{
  "layers": 16,
  "width": 160,
  "kernel_size": 5,
  "batch_size": 128
}
Rows from block 3, named by matrix and row number. Rows with one number belong to one neuron. Each number is 128 + 24 x the weight over its row's rms, rounded and kept within 0 to 255. All counts start at 0. Numbers have three digits each. After the name is the row's rms in percent of the matrix's.
# fc1: MLP up (model.blocks.3.mlp.fc1.weight, 640x160), inputs 0-79
# fc2: MLP down (model.blocks.3.mlp.fc2.weight, 160x640, transposed), outputs 0-79
fc1.281 110:128104121141108110092092135156121100089085113122133105145146139100114109087112160140158120110093096133113119163179126154121141140136110144080114132144100152145165152097093147152103119135132107139101146157198118117132111115113095096166121135
fc2.281 114:132142133120141144119089166093147145190124141123160112148139130125124139103101113161132117135159126106071137134115114125120132095100092122087111131156118103110120128152116091107091119140136095147135146139130134178122139201097142076115081119
fc1.282 047:119122098161097121130136127122119166118100174074206113155101148164149116163138168130124129132143148132128120101132138131095110156162134145118145109131142139105148126170113125130107118144168082117129098119144164166152161131107112068147119113
fc2.282 051:144139102149101134148150089119066142099121196198138110094137123103121106109137093117130132123127123146137152127091136133111118117099092096103122109155153114117104111127121117143121123128115098138153091139178148079146082126132100126173149152
fc1.283 149:112129104109120112116130159103143140128115158115153146122147100140091127145141119158118123120131116155103103134122195130136119103163114079154144132121138119091142111117115146102151160140104134129132109107093164129102105131117129155101171135
fc2.283 153:157138132171134139129123163125103107105087142151147118126108130140105133099141147099173106175154095150175120171093176147145174156170127127136119115085136138147106124113128106128153159105132145100119149151156116155114152084113123190133127107
fc1.285 043:138128092135139182146102115140105166105146118143149127136113168184114150091133112147135132125119111147108094087117109126113116092123126097089139156053130141077165180138092128154129091165122103130086175141102126133096126115108107107082194143
fc2.285 041:131123132075129135112092150142115146134151129124100130111162198147147100133137125105166093112180126179180145116109094141145140161093133145121168164158109125148137173134129093148158154098132128131101097138144060103129146139105142135112117104
fc1.286 044:081100132130124120107134140118127116128137065106125149134129116163153130109136090109127133115109171105093145095118123150143086149129161140164166141193128144106113105108133099101132138133101134112135176135155086126147133100127122122153085128
fc2.286 046:152158125118112136124116100122106095114102155117141126125117136136132142121135133105137049153132129139148148095114147185121119095156153158116134154145150148114206117153136162098107135133131097118103144129141201123129124144122120114103114127
fc1.287 181:121151169140157094125136128121155107138131100129081131107127128155137131135115118115153078112112130141073136164165124117150126170147125087134186160137125110091143129131155217148129109139123120118101123145129101109128103123067136151141107161
fc2.287 179:105109164081117129123108129153117107071109077125114127109143136135136129145083142143145064113146150125152151070116137078125126104103133136143083092129115111117115157156136118149092141099085123124094153119135122143108129136132120145115127133
fc1.288 089:143099136125100155152133146159132144143121150073123163131108099147128167090140127107154121179116105117123132164113126161120144132161105127128145111086127139130095151102174117118176103114095136128190107100151075147123124115107098116141072121
fc2.288 085:106132123146117130140116109119067124091131112145136125165126140132137126141165102125089149186098129156118125191091134184118107101100089095154116143141147134083138095123151162127145114134139142112161143107157159113155126136135128139094160091
fc1.289 048:090127094088135148096160060120113125162117095136155118133137136149147145162106134146108127118057155153124066135099130089142143141124076110149073101144162137162165157120143131109102138162164132130128157090128116133092125103136125144133122069
fc2.289 050:132120113090125136116135127136124086130115140141116129138117182142144122150124141149111148111091173179167115092152105088130125116124141150134157152117164104158128075148141109126137130143112142161158133107147114158166081118127138148115119138
fc1.290 109:081123098100100082151127144119114113112149106145115133122127130108131132116178123154126112121137134111149077096144162130162113065162172089142107191107128141103162151121145104104108177096125144111125132125092093161138165111151092080136192136
fc2.290 110:153138143118109136139117122128134146119146140158105129116112112084112118147119110134125124125151120108151159147107160140128136136095139120154122141161120145156071175144136092137149129102137144147166152148118086132134153152131155126082112083
fc1.291 023:131159110135083137149109081121079137132138149110161091162129142135134140149132145164106105102151120166128190131123114130123088119133114134180150108146075162154150104112106120107104136112114140122112132125106114174115138109123088145134189155
fc2.291 021:133196138155118160101114114115133127125141161155170091140126133083136113110153109127136143163170116170153139113146120131122148118139147135109100139140145119166091150114124138090139110145139130153140108110154146105104101118098178112150118117
fc1.292 019:166133100136119118119111128121168133134144138139131131153121107160154123111128074075133131115161132127150156097098150155124161066099119146076152157155146095151110136107153114084164115129128111134139078144158168122191136123081149119112128131
fc2.292 020:142112122140138120163124130130122090093126132100140112106190151137126163096125148125095140134166096141099112117169130120128175103122162086111113128184085111144160107183130146141125137089157119130174118077115134101131104199183078121116130138
fc1.294 133:052145153164138099147138143114137103139149127115176148101114159123135144140130104127121134137166149129139164150166146134132116124103076166114196157141085132108103146120135119150124135132124132119079128187129079141186128107135121143135100144
fc2.294 129:145163131125125112137148125123089142114127162101175135169113135153133139101096160139153099160167127158095147155165124174129123132117167163115138131133133113135099145111127103168128128112153121123106182138168153128146143128095144127130147133
fc1.295 169:157117125092165103139133146123137114143100144136147107157135167145103100139111114155102138132138159136123106153181151121120107140153164125132146155123119114092114161136087149113120115123104123127125124143101115158060116089132126157136108169
fc2.295 147:138085116126098116139134118144134154172113128101120125089119137102131155112156092102192103111140106138121122171153153128156130119176099135108143082081144153132120128118167123108102130136117099138141159152185082104141108128124134169140168147
fc1.296 034:141165134126094101132155169121131162110170120118170119130116113134156156153117110103119128085171144142174107129134118152145131144153133097122110083120103119117101168165111114154148106115113129118195093102151150118139142078123130115124128084
fc2.296 033:140157095149130084141106085142121141120079111141164089170124082140137122101130124168090128126136113159147163152119176133084116140110130154115133130156116088090121097171121156142145138105134107136127148136126103128080105113151138110098133181
fc1.297 119:138118167080124164125130139113125128120138101112133164063169161142108139146138118142128138144129136127115139114142093132147149146148091127060106128104122143219095113163121128141131113111117128120149160128142111119082119153092111139122121121
fc2.297 131:125133157085120118082107148076155136151146107133106086141100153105114090137121117135101130151181129107106120123130125087103146107105133128086096140136127100132096169104135149158130137121161124146094134136153113187183157125092105130131158092
fc1.298 123:102136148100095131147147121105109103113147136120143168179166133118083119162149082137136139119145166116130141108149091098128117113123125068138134084103127142152098090137091086148118141134097108115118151138121111145102134104132134131111120133
fc2.298 126:116128117128134120089069108113100123152150101102152109155094152156096147123147123113136136136166139140124134129102126105101145128143092165116168161113158136121145182107122109155114122114112141118147160106128137130129157138125138090128110158
fc1.299 078:109103137116117132097101173119094149147082149119092145124092145158158138112086099112125120146170143129151159158127088179163153109114132096133130113078132082121167147092136117174149114157106093122111088150135080128140128127145113103116115110
fc2.299 081:188138155076137142129139174091146143126116135122168160128138090133152131158141114105156113145132139182079180152128153132119116124134126110156125136140108133134114136125105126103114100069113143145169111108149127095163128119144139089120146140
fc1.301 131:142155099105111141075104119140138135140129145128138113124119150118091066133166139138109159129137144146129082121097148135110110128125130144087069106153125116200110136146139110135142111124161131156197128112132128143072115095098190129140092169
fc2.301 129:157108103117135145135117118145108152116113124155155103130132109073121117138116144163167192146119138130141090141168096128124134112126108123145154111140138097109094128132117124148053111128158158146153109171128166145168097184122139092121102136
fc1.302 021:122116139102122166116152133122107118139135114125103149155123099164111166141148077152138138133052186108120105100117093102110132175109120106085058116122167123151144152137098104149150127192147091114113140106110101149113135093142116087116121115
fc2.302 022:113135120105108128102120155141123123123128149132112151129094132141145142133119124147143137096091202139125114113159116100134072131163133154106162141111131091155140111134133172137119156159128118152141136114130081112106099136184107131139126146
fc1.304 010:115124172091128149123117116097114147150156130128142111085150105160152099108145085105134071157100162128143106060110120114127157091130132115105120139128144131138104124132124135149139142142152108132150119139164152146119119097124139093137100098
fc2.304 010:143113103149069076114133157138146092143110108119113103116183143116141149098130143119092143131107139152142138098117143120087120099148128111128140155158155144152146106135136087100118187080149117117119124121123091126177135162133098128154119142
fc1.305 149:106111158153170167186103105127119145151135153140112127136117141142100139113154081105112090102115098153115107117151114128142164105153134113103108132140149123120167124146087131082157133108137150106168134127056159110116133083097132102133140150
fc2.305 147:103111125169095125130098133152143135147106130106145147108158136157120102113151101127156142134135066150106116156127111119126152132185120087132156150121145163089126091129118107119171142124132121154094129142162123146141134151104110108101070118
fc1.306 104:141178098167109118103076127109121123151147110124104098182103180103143164123128117169129104156094128148140074096135124116126107098152114135103104125155133149155065150125129109137153102148103135128084099140141126110138157061117103150117096183
fc2.306 103:137135118152158145138076116165144092092087111127147133153139119109135131093136107129087131107126148149133142087117110098135111122136154147179119146145120155138147132174127133122118104156177181156130091165157167148092146194118155112139112134
fc1.307 140:128117146130125103119096114105144097084113102131130124162150111075111152111157154166120116086164132130172121157138126119124103129118141142169117092149130140134123180099148158090152151106148088131139151091136140126102154122093136117109137141
fc2.307 143:084192108116109133116135157152105140146098124125146091125181138140147142113101144171158167116166114139156142127152115112138165138131150098125119076139113139111144139165118169165095145104114093142134126126137121151162121088120118140169109131
fc1.308 093:122106149103141111143095131139090122117131116142146171067153133158088095133092166126142116130135097159099143121143128156094139109129076088128118163146116135109111075135096149152112089054143140122124172145145170129131147163128135092124158174
fc2.308 086:180171159133110152091145137127119164127125130131103138119083125100148150149113117129161096176193113171120151112142128128094080113106108117120134100151080131149120109159114128124137130136130096141090091107082151148117152144094119131133104115
fc1.309 107:120154124087125128113141146166105134122163119196107095120157132133100151085150138167121100092112125143165118186117163148158122133142115126162137136119151170146119103139092084114107139179096132123096146103136143144128167125105191128159092136
fc2.309 115:138129109116148092096122128120200164106093132110126114153108134146146098124131147089113111147116114053120136148152098108120144156116166141073110166120115125130173137114114099127132106128121123087106106115131124135128125124133136124134152111
fc1.310 149:164124142105134158118131138104107091149163100107131133122147154126094107174142128131117121140153144092107166080141111100120137109132155137070121119127083124146148122105136133167168100098108155137158172178110128118128127084123136122135131133
fc2.310 137:107169160120127131107091118141152133123114158123130120073134143099122129147132130106113086143180148140136143139144117115113100142116097155148104118137090124138133150139119142136125111139127153130084149101159150113116148135102135062123085119
fc1.311 151:131139113169138130125154103146103196097166125121136137124150148096176078115125141129138092098125124151127103085151098174142128120162137091138123136090124170125111108131135172101117144131146130120161137078137139122127121154130172114158168118
fc2.311 140:111145119121110121120159146153157170141176126140112135100166142142123124168107098103148116158188088155089120147109109154120129076169102130128174122095166157131134109121169110140122096140135100122120138100134120077114137063113097121146136089
fc1.312 152:140164139123113143169111076148128102131121116131136152160139095141148130139114142148136175154061149138088118158150163149117154100135126096125169099121125114155107145132127138120169145076093118111125100091140127132131142083176136136125101155
fc2.312 151:100102103084138206153117153097136122117136107126162165133161143098144116150137173148119134116131134137165113122160104116137123106181131134114097126126141164150100131098100116175133124178125126110141123127148174149139118138127133144165166121
fc1.313 015:120151118140123112139121079118157155117172147138184129121131185155130138105122132136153165134170112170122158132122139164157140067138108083128093134097097120096123098079118149128144168098127114134148160164172152128166115204124135094091148153
fc2.313 016:145156138156140102138137189119121125124157164122109112103129148118121123141105104140138115130184060148125100145143142094129093121100105115098155113158107134124111158166102157135121168140167109124150080079123115110122113085058139126137139074
fc1.314 005:133078150092164141160141110130156121147137122130115147122116138133152141126119142114129146127113107125137085114123071171161159078118123096096097129146116136135087159120115129143076102136145094139148195107126102154065098128163114103152144094
fc2.314 005:138108110108107123112138130119139134126137115149094144141141110148114162151102146112136120171162132122152109148149130131121092166133158092086113105153149133176108136127097122117110131095152128122163143127094104120160135132080151165143130071
fc1.317 109:091107087131182119110140111142132117122142125126141117130129132095103130167110168122133149102130119100121092120095128147110136105168122097122117102158131185154127124114118134093108102141166133141120163098120103116095109135146139150119136107
fc2.317 102:169144161095146139107120134128074149167136154164092141147116134163105139163145133121121126118093146141125138084137096093105120137102091147140139090118153138151130140110139105174110171124110137114115101133151135147149186109092165170117132098
fc1.319 070:114136131101132116130144127088101123130139140127116105119119129169132090115153158127140086169152152137128103113124152120130134125165111118157141117121144091181084071075104110140107112139151140133157157080161136124117100104122131105132085136
fc2.319 067:134111124155112132097148105142153082139115142154160110170114134098144142099129077143123172082124116146131105094121134094102136120156115110088130146129151151148118117111116086113113142165115129151131108094148116113171151105116084157148132145
fc1.320 114:140123082102106119111127154149125133125143193127083138077142137128125142113170150115139099172062135105121132113125130138134158163127144181148134108127166146134115141076137120149104122166157145144130107110154114134122116148189131167146112116
fc2.320 117:125116106109114126081135145121134135127119109157109169119149152137093139134107103104080133125122139102129140095148148168185153111145140107127121182134125152113134091108097139071161115154114122113144140140121112148155135132157131129089098150
fc1.321 005:116117107161130155115125120124127135120091133121156084129088142147131108137090158122098164115139131145099112117168174174164101134162127147086112120112086130116122146090150163133127169149082096134108155172145158157159127134108142107112158120
fc2.321 005:110140139120131104160120133135131093119136112103127138162163130135113134125134140100131130140092133141137118139162120138154116150115122136113157135130075098105127120127115107129114157155094110166123103117126141147130142135085135158178112128
fc1.322 114:139092087119097077157137144115121121148153153133130101131127094119160113151193145120135147139138113149121159157139176123148170150068115092141083130123155142126146148152124156147137066127128145111123109096125161143127122118151098061131132128
fc2.322 100:147112148145132112157154126140170083135118148126122162094156115129156069142088104142155091132123078111137147147138153138126121133157178149157110106099160120105137078121123177075140133121136130155130139138107123160153152140126156115109140111
fc1.324 042:134178099152135135168136130128155135132153111136149136138125110073124131124119111121129148103144110143127204164112129088139150132090134158134079158098096119132111123179122116069147150117126114122164101150097144128098125156121160054128121141
fc2.324 046:120138118149110141196152139108142110103123150127150122125158102174109090125115134134125178140157091125116143180163093091154138108177128144113114141121158107113102168115069141153140168098123128115127090118094138113096108098117078130143149114
fc1.325 023:123129119132111139172140067136168155132133111122167136137077169150112132119122148134136106117168101170116166116103116146129139070106080096118139124120106117134121147109121157101130105103138104139126158098130169145120113166110117149100168144
fc2.325 023:119159137138144111117132163150117106120149108138112113104142150120095140153133106144178102121175064163116070116121109119154107129084151100116150114132114101152118130177136119148110124130150095115161141096150139113144108086075122142110144039
fc1.326 044:125097130115122107143163123116154162156154132142113104171164160118140118088090146121156148111132155125181138138122143128172138116126150095111115123141126076135091144087137108111123127104101143137140124108136150135160069169118114132109150124
fc2.326 038:154105121116122135117149138112111088107198132135164108115160088135102185154127106119117132159127087112147113096177146139120120156136160135107123103127107164132137102163138143172176094134150138137166075121141162089109165126107106112134149156
fc1.327 081:120097137137171129141085098172126148136116157110150125112117126148113152091114148160137127140125136153116125151080118100144134126086148059131121142098124150123150111122161161142119117115141119128132135121141157113135120106080116128122124133
fc2.327 076:154085128189108113155126130107130129135118103140139122108160168096082131129133140140136108132158114156131148179121135098091124107098148099126132074121120155152124138103114127139089075105150118116140081121090112137142165177109119131100110073
fc1.328 103:129100103108085097119105104140109094150120135133123112090092103153159161157125124116085134140194102137131107173136144145107120163177078173127144129130112143108126174151154107132061137109116119138119091158150089146163133109137087097125151129
fc2.328 089:165121114126138140175143078133116135146137123126151118112136125087172121099129150137091109162131116150104164161118167132123090116126117116123106137148086108116090118143113118096130122138074110111136125136137147144116098134101133047138159163
fc1.329 118:141149120149115175132083176128152100126118150117126105106112140125111145118145096099126121141175108153119121078106150143126115114062146125125156142111146130139148135090110119105136136120148111107153118087144163138120163155123106134075117146
fc2.329 118:153138128122090105184115099121123135112106100092155101083155187140141156119127142102152113121168120152169153160118138115144127105135166111190146079165081129151163106181125130117153129079121091121143134137140130130108172117137095083131144143
fc1.330 129:130160117120128118145129099053068157089130166085184157143067147147120142141136141143115153172112120129145135140113143151128136124141099132150146113150126133164141112151137144137108159140128150092148113102122177140125122149120137144140124117
fc2.330 130:143146112114142109124130122214146112121139128150106133153126146106082110150084127084099130118084112145101109139121125100169106153111106131099128102103109120145120136145126122133117122150132115149152153170148157155152120103105123107110173160
fc1.331 118:093095110127138147099097125113085137116121126112099141126146119109156107125099091103111120157128102140179095148117078125205114102119154146128146151146143133153125133163149109175192130137113131111089105114108132107109128186103130121133154142
fc2.331 131:117139179109121144128124107131140156131118097145115133116148116141110131082107157137138115142121115156133149135153100137145102141134131109126139132114118136174139142081161124069115123098130134131171122136092139062144136118175164130129116108
fc1.332 145:086108082139098147162120132133124135106095124135159098143135198096112089119115120146122147144062145112123152186138140119096116092119162158101069108117131142098143143137108167118123153158139123131145123146208156153127102145152147135112098120
fc2.332 136:142115152139155174150119144114183136138112132141099107148102131116122166118103118114132147118112104121148111154188103126135128107107121156146164136097137113148098157122114144119125144146115143128154130147171120182154120150099081072123132161
fc1.333 156:125151174117090094143150143138118130130183106157115116120104113139124114149142108168098077110112090133110089123143127115121133129104150127170120141137118114138120145143132162152166126107114125119151117099105134109099117151107173143132120163
fc2.333 155:143172139105070147108147136128169124121118123136121127103132114136112106130123133132177115144098101165102139116098137109112129155178080119127128135117121126140137116165116148153118148063155107138087157126114124120086138127130135135121137142
fc1.334 155:105130139142158170124151116113132148091102102134128082091171122075130104124116149143119120120137128114100127113132109120159146175101155156137137123117141107131134125138165134077078099133133136142150133113146149089077096096126133154126125139
fc2.334 169:169138156117154138083129112144176141145120094149138136113163111176173112142153133124128184118117183140153127145124077133131120170105112114186092128138146147143099105105138109159148170136143110111082125140067119153150094137127152115128156144
fc1.335 144:127162126153089150135153112124116145163134145114125091126121165140176169089159168067097099147095092136123120156104102133166155121137101097146111127110123103116136125115113101167158131121088156128095088143154123157151116106094086115112145147
fc2.335 152:128136161085153102135084178128090125087122128118130118150108064171158116103155129137112109137109100210148171141095125076110130126162156107132163100105126173121116118146163136140114125150133153137139110121137152132159115159112130116122092141
fc1.337 165:140062128144114114072106163143138100111138126133124146114097119136119083116118121150129115125152124121133101112107159143167120148133179130146111136142170126108164167187114146106090096113142095119118105108184120116148168159152144121152131108
fc2.337 164:160099141097111098128118156120084085143134190130128167098104148132146162098133153131103145096097112121107170119125148134146167147100107157150120104165155124065143075126124126128133126126093095148132126127150168121176109112119116160138102159
fc1.338 122:105116091098110110119151112190149118149114124126113141066075119144161059125134172111121134133137124155143150121114124153128146122117105077139086142155109135118089099149126138135106130134135134136170087101125139159109120165148115116121143163
fc2.338 110:128136100154129162147131155108107151137119100122125119101156132117107128172131119111124079112151115163107129125098154156130139082120125131170153123141124113125080125144174118106143121147111124133167133121098120124124149131140138112113169103
fc1.339 040:108145114140084092117123145131104112125098122103164136171157155137100131156160105061128138132126111113116136124131147131120129094104085146096103114092149138120154117135141156149098126152119126133095128151121144116153171148104153086105159096
fc2.339 038:067118116129158136148189152124140091118098125122146104162148155148088136099095101151112160114131111129128149108133144106155128100119117121133147147122099112129132097171107124107111131092136124161155112130098103159127154137127120115100100114
fc1.340 160:139137162133149101134090133091101126157091113136071143111095127087144133076168187165095113151093138133127130107112142098172142121113103135160135091090120154128114111136104111164117143127099143138161120087128140143130168103178110116127120125
fc2.340 171:116127143100103156149115084136131140121134121114086144091112110089098125138126127111117090069101138105166122109116115123097108124109124148157073120114141156110113117114157127157131171162125089115127124096119139127087143146151109130169086109
fc1.341 148:145104129132103084129126140132164127173125108134161138092138091153151120137118134155095145108126158101142115107154131120065101168125138097089159128162153139105106133136113107115103096167130111120112197083156090110126134115172173140131090106
fc2.341 151:116154163114147148144158110146138116110107118139150159171121088163151161118126153167117108137155152109139107131083146148144131137107136113114151139090150107143136118099113158155165147131079138110123146145162148109149141128190086107137104154
fc1.342 153:098101160138129123166166126134131095130177133128072139135117150104144132155162068145143076121110129136135161117141134143158124159101097073133140120113125095125106118107150166152124122104155133114127109133110149123108112154073117128141113128
fc2.342 159:122111123093084085112120133127091114150131108117181160141080116126090125140137155116162122140102143177108150079103128166160124138157142126109160063144156141116149124137144136148135142129104154132117107168136151145115121085123108104107117145
fc1.344 149:090136130107122149148120110166121148128158204074125131110152116155110108122163108117143116136137155064140139142117141124105132135131138122134117141134139136118151115121110154138116070162157147051108112099145099102140111113124123144132122113
fc2.344 161:165091165179143085117126149064092144106116155164102108108144131102137145128189124119116130098099131061151137115093124167153140132140135091140136149122104118118168134138143138116101119142129147179128138127135114126131122148120130115100156121
fc1.345 120:109130130111147120116163081076112118151102143114137132149131138175103144133111129152120077155097149121165160182124142163135153116109140111119102134107187135183141111106153154127100108109148120154117097121104128084121094135130153105104137152
fc2.345 112:133119163135103150121130128139114081154133101161148149117111139109153165137133157157153163113088121177097132099103140107120142105088154145130125121137101124167088111125116124114150135114151145149122104121134138133119097147114134179100140122
fc1.346 183:111150137139083147147129112130151125150157132117129122121133153153117120172126128099133128133188099109097157107117139152118147136135090105124142112105118148111131116069099105115197134149163181118159141100180169085124115145139121148125137149
fc2.346 175:127118171142152127100159137138116141099114143135106089080112174102117191148140131128144122089147161145145108176103142100076135143149124129185136149104126146124081172102111138146095110146162084138134129111151165136148098152144125096105150109
fc1.347 096:146142152136133124103095204133140085108145104116128145137144139117151086133140135166129139143163158147089060160116091115141155137127120125151049118109133144105114127103148114142146147102100111125128129153101113107154137109133083125110126104
fc2.347 092:143133139169118130121132144140148139138172115119185158146115134135177109128141119104061160132139165121108136134133140107135114168169121140185127077155129104108136111125109105116090105143140142109108155136152109113095170175106150158105115167
fc1.348 039:116112114112141131137134138096097125128145125131131155100145121155118157156150180125099130143137102160104073150168088132136138129156138123155089125197112107163104106078113129107124114150148114133116175102129137131103138122120129164133117161
fc2.348 041:105148124122112113077130135153118116125128131146150139194164150134142137104132139117139137118162078137125112144153125125139137149131108094084134068119158156126138118125114142092095139111117118131126099113144115118179138099112142155139157132
fc1.351 115:120126110132111147143097131139119103088117150114160082124116164127079099177133168140140108098169096170135177137149143133110149137101145148153140132175067160103104134085104128112159163136110132126163130118152121102089128144120137125104180153
fc2.351 119:122165134168155112125119076107191162142131109151119107115125144128130125130133123110191135122147131127135138139117125117153110156109131127141099125141136085107103156156110113110107141137144029130160133093151119096151128100117133153160149159
fc1.352 141:119168159112125112143117101126135171175125112136159147136130118104124106095104128194145153146092118139105118135153139136116128100133127103135091125114115116169160127138117204162134090146142111111151125093148138166110142084147133133142130122
fc2.352 135:116144119090093163146131160142141107120102050125139182107138141125140109098174134121126118153098103164114116103120128131125133151169112134135152091103122166087131119102124135089109098158126123114121136123133149133096142125133147150150165138
fc1.353 124:098116094140134100158129135113138135134127140099086135152138069143121150145142086121145141107135111139121112147155157149071162140115080153093158131152199081088114149109120117084165149094127096126121122120143147119154142150113127118117108106
fc2.353 127:134124143141123164130134117116110102078135126140115075146145123122155139107134139157129160153145152131124096169088156087090092110117108093123144155122096084168122150134169117122183127107180156122116153129130119121131108127228101118129153148
fc1.354 135:142153141139104130142106139151133141180107116123102105120144080117143178120172128156106091098110113109139163107156124143149146155154140149092127114112134118099119142102161111121168123091147091112159080155151145093134176139077126138165139106
fc2.354 128:151123060184103100146100136111139140095127112125153083097156143105141134123083154107129108124147128113144130166115150131125143093113129116125082141158074113108131167107139141164119095124138122159126115144083116139090112155180111157194153134
fc1.355 140:158161162122126133113126125096086146154184090105077125102140078098137133096138110171138136133087120137132131113117115135135133148101117136116152135124144113100106133120119138125140135139165139119126110153131122137106116147106103153123136109
fc2.355 149:137138100116124134115147103087101153088137118143099095093138162158112130116126151137123127144093125119132135137153104110112101144127151081114122124103123092097130117098122170143099122120173118132111127126130127122098172123207082181159116081
fc1.356 135:186106134094107138177101150147140104131129153131121114140132121127139121146151152072094150114144115140157127106108135160148099120163143141138102141120120143128115119165093058097069133150075137111118148150146132149108094154130163105130154108
fc2.356 134:087146116117097092109134125118064150126119136131125147143126136098146120103126129105104148107140128149134161150140136143126080131134122146116118080155093139132117134155165130165143145145133075104103113133133150129149148110135161101123113125
fc1.357 016:095110126138124133112098130078126119135162105145131141129141142151143109121111109140144142157113129145137128076087165153130126133140137100148151107122121137117133073070123106130130166130107116081162146096132119100137148134089123130121132123
fc2.357 017:172128114148105108100172140133100118104133165129149121107151157117149131134114064126119111145180114142167157080110116162133149103090154159118119163143122142119200112126131147104153145129144099095127126120152179117129121128087110100094110118
fc1.359 130:159128116142129137089145145121120128124136149110134106126105093120147153127132136179108137137148130113133072156117135124091118138145150109159078144100174164110143118117121141088110150099137146124144138104182143105124097105169137165108146131
fc2.359 132:087141102129118142136145195177134150094128114149143164191119100121113119117129120162160103114148142144110164157137127154115110160117085118125127113100155127140145128097097116103096132077129115154124102129117121135143173095136155136134172175
fc1.360 010:099135111115105148105138099057084104101129135066182121183112187144122144130144126170112117156069122125129117140133171157099114142122121104139112111143147130155104089127120168102135111142123125077101101118156132155111105078125133135136146111
fc2.360 011:114121140124152136126138099197157121144117103203116121137090121130138127101098132146134135125117120177156132108130102129154106125143142160119144139120120136122131128100100109143160117173144126184172119115158125133128038128101112137109165117
fc1.362 062:122149093096164159110181110153081115114170072109119188172120108136116155140120113154136110139158149131103133121107121105110109134090101057098115095115132125075109164110121123147141152115128154122087124135134112118135114146118121160124068141
fc2.362 065:112106164133114119146122111104123116163121172150114074104192145128141122128123154107128136101168145148149111095114141118127115120141128171090105106112134135116124076122127137187156133129100123141117141146152159100129125127132116156115113109
fc1.363 058:103094127162122109132141136099106135122110143106166117105086132148143124169113116142087113137164156148150102101150127140102115194171102135147138071108142104112113154165159147143130132113132075116116118123136145164145156120137100132117099110
fc2.363 059:134132133162112158139142085137100123111127134165134099150119095101121094098121120136112147132155154167153158137097142087114112127101103106135121167151143112106095087119136109134162121129074126140150133152183121115120094102128131141133169198
fc1.364 076:127128117141140114114166053143156141144111130125141127130129195159103112081143164117151099130154105139126154135098076106140116096130053080109113125180145091130115114102118151128155134109118121134154136170141132135160160138127110147110137141
fc2.364 083:144134138155176141164122163133113127117115121132105093105143123156121125171116121150059087100168075170132107126122130092131124115136166135124148113144095144101106131148128138157083120099161100100179094110141131145128078130100143101135135111
fc1.365 152:138176146082151140126134121152170135122161113119115148143127147095150050143111148110123156166170154113156147131114140126147101139120136092152136175118091098170123120147121108128125135133163127118148090169140132137147140127145122076117118125
fc2.365 147:163110116119099129123119114161142134101158143106147123118167139211148125159117105158106171128109110119136149147174062119103109166101089148115105169157154139083100153110077131105129146128149165122077118120103160153131144121114100128110127130
fc1.366 009:151095088163140122130142160100110148106129136118218073123121162175155097141139138121123153147190141173130103137155150141139101148153138128121124076088133127119121142128147159137116149115145112135132094133133134163154148155178115137124116104
fc2.366 011:144144128165115108168149078138132144109155162138115098168128128163143105104127106114130114151160136182163175128106163107129104134095077097129132127164149127130127092131101122142143154138135142129151124121170111104126073083100127116144161140
fc1.368 098:127124135111110118152128151145088158113129104120125126136126152156114112142135143154092128179122128121159156147151147144113118106134104133112118136102108104163117089098103130138133156134127169087115144131158178142123111140109186142112128117
fc2.368 102:130135140143124126128149128169215153127119133101074135147106137115161122149095192115154168099122088113115142182135114102161135121126114153107171135130132132118136132110136100115134161135163156098140103135118140150133142146154111106109122122
fc1.369 029:147135143136114121132134168142140111164116124114093164128155095117140161157126184160155150125155105141099127133119080092150123111109149120148094168124161147142117122097106114152113131127158142131121159097111115117134112099125089073117106150
fc2.369 030:118149150140132142126119101125126124137134118126136177154143142117109110111130132122157138178205113121140108151172122098101143173131137090118112071076137149144139088114128124092095114123130134133111123119158141138150118159062142159128108094
fc1.370 011:146090117126138111137095130144145145099142141136161084124140133094178168114134146132125123089078146144142139114106141087149105113160123161138130185079118122124120098088116113155081148160169164112160121146086095131078096125113133128138175153
fc2.370 012:174095127164138139107106121120134105111165153144141156145156094162113124100101098123114183132141115137156144130172134132135177147111137102114098191136145189159133160100127137127127127093155135116143122145114104119146149086111175107140129136
fc1.371 009:131123120106135120120137156128110133124173109125089178133114116129131163141141102123131117132014159141128116124140097142131142139126133188135140121140135138135129135087088095124107106157164144098122097109140109161126081124159119173122130101
fc2.371 010:124117083137101115091119146125120121109155160099111151148128154138123118109126110102110119116101137139170138114176130162125154134138159093111123196138157150109150118104101163095112152132127106122122141113122123130127109128214113132120128117
fc1.372 045:165118107154086105156120136128128138104118151127182102130102135140129132153119155109103091143152133177158083090145140156092126147168112142151136061095146114150161168149141109154121147097126085131122139169142101146165168137126103091154142134
fc2.372 046:118126120167150171157108106161097153095127150137113076129102099101137094114151124143120142143137130163117159127110156066123123107129076107092124151176159080102139135123118119147131122136110129154127098108153107113111139116095168134151161178
fc1.373 179:092091102070115138125160139103121126138115125145106135144114129095134136076142115079159102139104134125150192129133123089119132147106131133167112146118170094139136170123135135159148092096186133129143113093089112108135092180136116123123131128
fc2.373 201:088137166114136098176123158099158108133088087161116147140075098050126144112061099113123108109103147128093125112125123174129116127105171168118137131115108138132092144141166145137115080173150121128140087128137124134164192118131146120164118120
fc1.374 030:144083107130117129090124167107114117149129118116153107072114131172120111138120153112114109124199117165110119115145156145105134172192122145143172130130136152125112151160172137150118122078132109129149126168154135131178118096129109106132078088
fc2.374 030:170133102141132131161138057120125144149147138118155110122109112120154108094117131121096126162145088162138173120127155111104131135114103111126093142162121126115159052127138080117156113116079101124138117115138115112099135138111112073104160159
fc1.376 120:125137144130149101157083104130102139126131136110133136120164135158167090095152111180080131132123091160144151103116124137120121118185126079149102099124157128087082113112080125135108152164082138127096100185144139129108119143147131107118173109
fc2.376 117:162158094104125120116153180153131138108171129131148134148099094137135171145131115110130122151123136160129154147080128132096115115150168102127147125175125128092126153113141132147132146121116124149116123116125130124143094115084176140150146120
fc1.377 035:135118144193148115149108171140139156082102151112160105131122140152099107152125159158142115127154120154098049135161129102097107085086159098144098123074125107111172164137107140110092163134146132139145140130084119129125120172131119113127154108
fc2.377 038:160131136140092187150110132137090162099125141132110094107130099118137132152154103149162093135167142134142124123115149131132131148103092114128151096160125148140114135106108098152158165107112094111143081168126083118101148074109158160143150156